From a checkpoint of a small audio frame classifier.
Model: 6.87M parameters, mfcc input, arch tc_resnet, activation relu, depths [2, 3, 3], widths [128, 192, 288].
Rows from block 5 of a small audio frame classifier, named by matrix and row number. Rows with one number belong to one channel. Each number is 200 + 40 x the weight over its row's rms, rounded and kept within 0 to 999. All counts start at 0.
Before each channel's rows are labels from the 100 clips, of 14848, where the channel reaches its highest value: "loudest" is the band of the loudest frequency at the time of the peak. Only what is clearly more common there than usual is listed. The data: phrases spoken by 400 fixed synthetic voices.
# convs0: first width-9 conv, stride 2 (model.blocks.5.convs.0.weight, 288x192x9, each kernel summed), inputs 96-191
# convs1: second width-9 conv (model.blocks.5.convs.1.weight, 288x288x9, transposed, each kernel summed), outputs 96-191

loudest: 500 to 1000 Hz
convs0.0,128,220,204,128,240,216,241,165,192,181,203,198,235,271,170,172,216,166,177,278,166,139,230,173,160,105,168,185,180,136,129,212,181,126,209,152,127,120,163,207,208,206,235,120,160,159,244,143,204,204,245,152,229,163,149,143,142,169,155,182,192,275,169,235,219,219,172,212,227,187,209,94,180,165,186,198,153,173,103,147,211,191,231,235,179,149,234,163,179,169,189,273,219,148,244,116
convs1.0,181,213,225,153,223,183,309,208,215,231,177,218,195,266,237,253,263,175,192,201,200,193,231,289,142,179,152,197,190,196,228,194,258,197,148,222,194,207,250,190,159,225,217,143,146,146,151,174,184,222,257,230,220,205,100,155,222,102,162,160,181,219,203,212,133,228,264,186,138,143,179,182,215,164,177,245,228,165,216,212,162,188,230,205,216,218,182,142,225,197,214,195,185,212,199,170

loudest: 250 to 500 Hz
convs0.284,165,205,173,154,200,257,183,202,162,174,213,170,192,227,282,179,203,218,83,191,169,218,214,177,142,171,230,151,292,237,250,227,144,115,170,195,219,138,188,194,189,221,192,193,181,156,180,189,168,187,214,187,262,134,249,198,122,208,165,144,178,241,167,167,225,212,193,195,227,189,189,210,188,185,193,207,191,143,135,206,200,93,131,149,195,207,219,217,190,266,176,163,102,188,139,219
convs1.284,171,154,186,252,228,117,204,234,198,168,138,202,181,194,271,249,167,210,234,242,208,245,231,175,228,215,161,201,144,209,194,249,147,168,188,175,207,189,215,238,224,144,189,192,200,263,159,185,218,217,261,187,137,221,180,205,221,225,177,235,245,234,203,210,252,178,239,200,271,255,189,192,194,193,219,201,193,268,238,213,195,227,166,183,236,240,161,187,204,194,169,173,229,177,217,140

loudest: 250 to 500 Hz
convs0.81,157,165,188,224,157,195,196,171,223,205,163,169,121,273,193,163,209,228,191,242,263,200,265,161,132,233,178,205,210,220,201,132,197,207,212,211,198,185,154,180,214,159,219,176,216,161,179,226,210,220,240,104,219,228,192,225,188,105,165,220,211,158,167,132,141,151,189,200,206,163,163,207,145,163,251,169,163,198,136,201,179,216,204,226,216,162,162,203,149,162,221,237,124,250,141,176
convs1.81,171,178,167,172,237,182,217,217,210,198,165,189,230,225,209,209,157,171,151,147,177,227,145,249,149,139,141,174,162,173,183,135,137,211,227,250,119,252,181,208,179,191,218,158,156,237,186,162,233,202,145,168,252,188,216,198,134,144,232,242,152,236,189,225,155,237,215,275,212,248,132,202,221,199,254,176,248,237,214,205,229,175,151,216,233,238,205,207,207,219,278,213,140,201,200,145

loudest: 250 to 500 Hz
convs0.8,202,218,151,140,217,207,108,175,260,200,254,240,148,182,176,167,204,195,208,211,231,202,214,217,199,149,83,240,188,191,105,253,181,128,223,238,177,168,164,239,106,225,153,180,241,181,232,185,94,143,256,187,134,152,215,130,135,161,217,186,194,214,170,194,208,109,203,176,176,181,187,132,179,119,233,193,166,183,163,220,163,214,214,99,153,209,214,225,181,166,266,216,160,181,197,219
convs1.8,204,191,190,145,164,192,268,102,140,161,174,221,197,181,256,197,181,201,156,165,203,171,145,219,154,219,210,208,181,173,173,214,279,208,252,219,222,198,190,217,208,152,190,109,177,213,228,126,222,237,210,210,204,177,168,180,241,219,221,223,192,212,229,229,204,248,182,195,251,284,284,150,195,165,218,172,244,245,182,200,149,194,235,144,250,168,199,225,119,177,263,181,178,224,155,155

loudest: 500 to 1000 Hz
convs0.141,215,209,176,100,204,216,255,175,191,194,134,204,222,165,136,155,217,174,185,188,205,161,132,213,186,211,169,84,178,178,172,213,115,168,119,161,105,142,166,235,227,238,194,203,177,217,249,125,197,219,286,185,143,180,202,161,206,178,179,112,237,136,187,186,259,178,206,210,237,173,186,144,146,202,50,194,195,228,162,176,194,125,230,190,216,161,127,213,196,252,136,200,169,175,186,245
convs1.141,171,242,158,140,202,150,234,203,138,260,192,198,193,131,161,228,216,147,196,199,180,177,228,200,210,246,202,177,224,247,272,258,227,140,172,137,213,248,201,211,235,245,249,185,233,248,152,193,218,244,192,247,233,177,195,173,240,193,195,246,82,155,228,189,133,242,234,110,169,139,221,177,229,173,206,221,156,233,223,173,209,202,195,259,247,197,229,180,219,123,164,172,139,227,236,223

loudest: 500 to 1000 Hz
convs0.274,161,179,188,193,149,81,194,197,200,211,178,218,195,203,217,206,215,132,186,186,185,197,227,217,215,171,204,211,70,174,169,215,188,193,200,225,222,186,126,174,174,204,198,144,175,204,199,201,174,161,202,188,223,124,46,145,177,214,95,239,190,179,207,181,217,192,180,222,160,140,205,128,209,216,226,161,161,180,200,209,159,214,181,188,143,184,148,131,189,156,180,212,155,224,162,139
convs1.274,141,211,154,108,189,162,261,231,288,257,145,258,232,124,232,241,173,243,170,234,224,225,191,225,198,160,193,216,150,208,234,175,198,120,184,244,186,146,169,130,171,129,191,190,231,224,202,232,176,213,143,193,211,261,224,250,203,245,216,185,200,217,129,172,168,200,97,227,210,138,162,217,159,187,228,150,297,190,254,224,121,181,168,207,206,185,223,182,122,200,171,208,200,207,170,249

loudest: 500 to 1000 Hz
convs0.87,220,180,195,136,203,207,190,247,132,216,202,216,211,258,146,229,183,214,198,170,204,183,167,191,177,160,235,191,170,186,115,208,178,250,185,251,211,166,104,139,89,214,271,174,164,202,204,253,235,204,245,199,183,234,180,173,172,139,167,279,230,191,205,166,236,172,247,185,202,189,273,206,176,259,265,185,222,156,258,155,150,203,174,189,196,199,155,192,171,223,202,193,239,132,192,215
convs1.87,251,218,170,206,195,198,190,220,155,194,225,187,208,176,241,204,235,218,213,215,226,163,174,149,237,221,226,265,213,146,149,269,184,134,251,147,273,179,231,157,159,206,234,205,238,130,133,190,141,153,163,184,267,205,159,227,197,223,248,224,233,200,236,270,253,201,201,249,170,230,347,139,230,201,174,158,150,93,138,136,242,227,177,185,203,183,181,286,179,179,128,235,246,167,215,170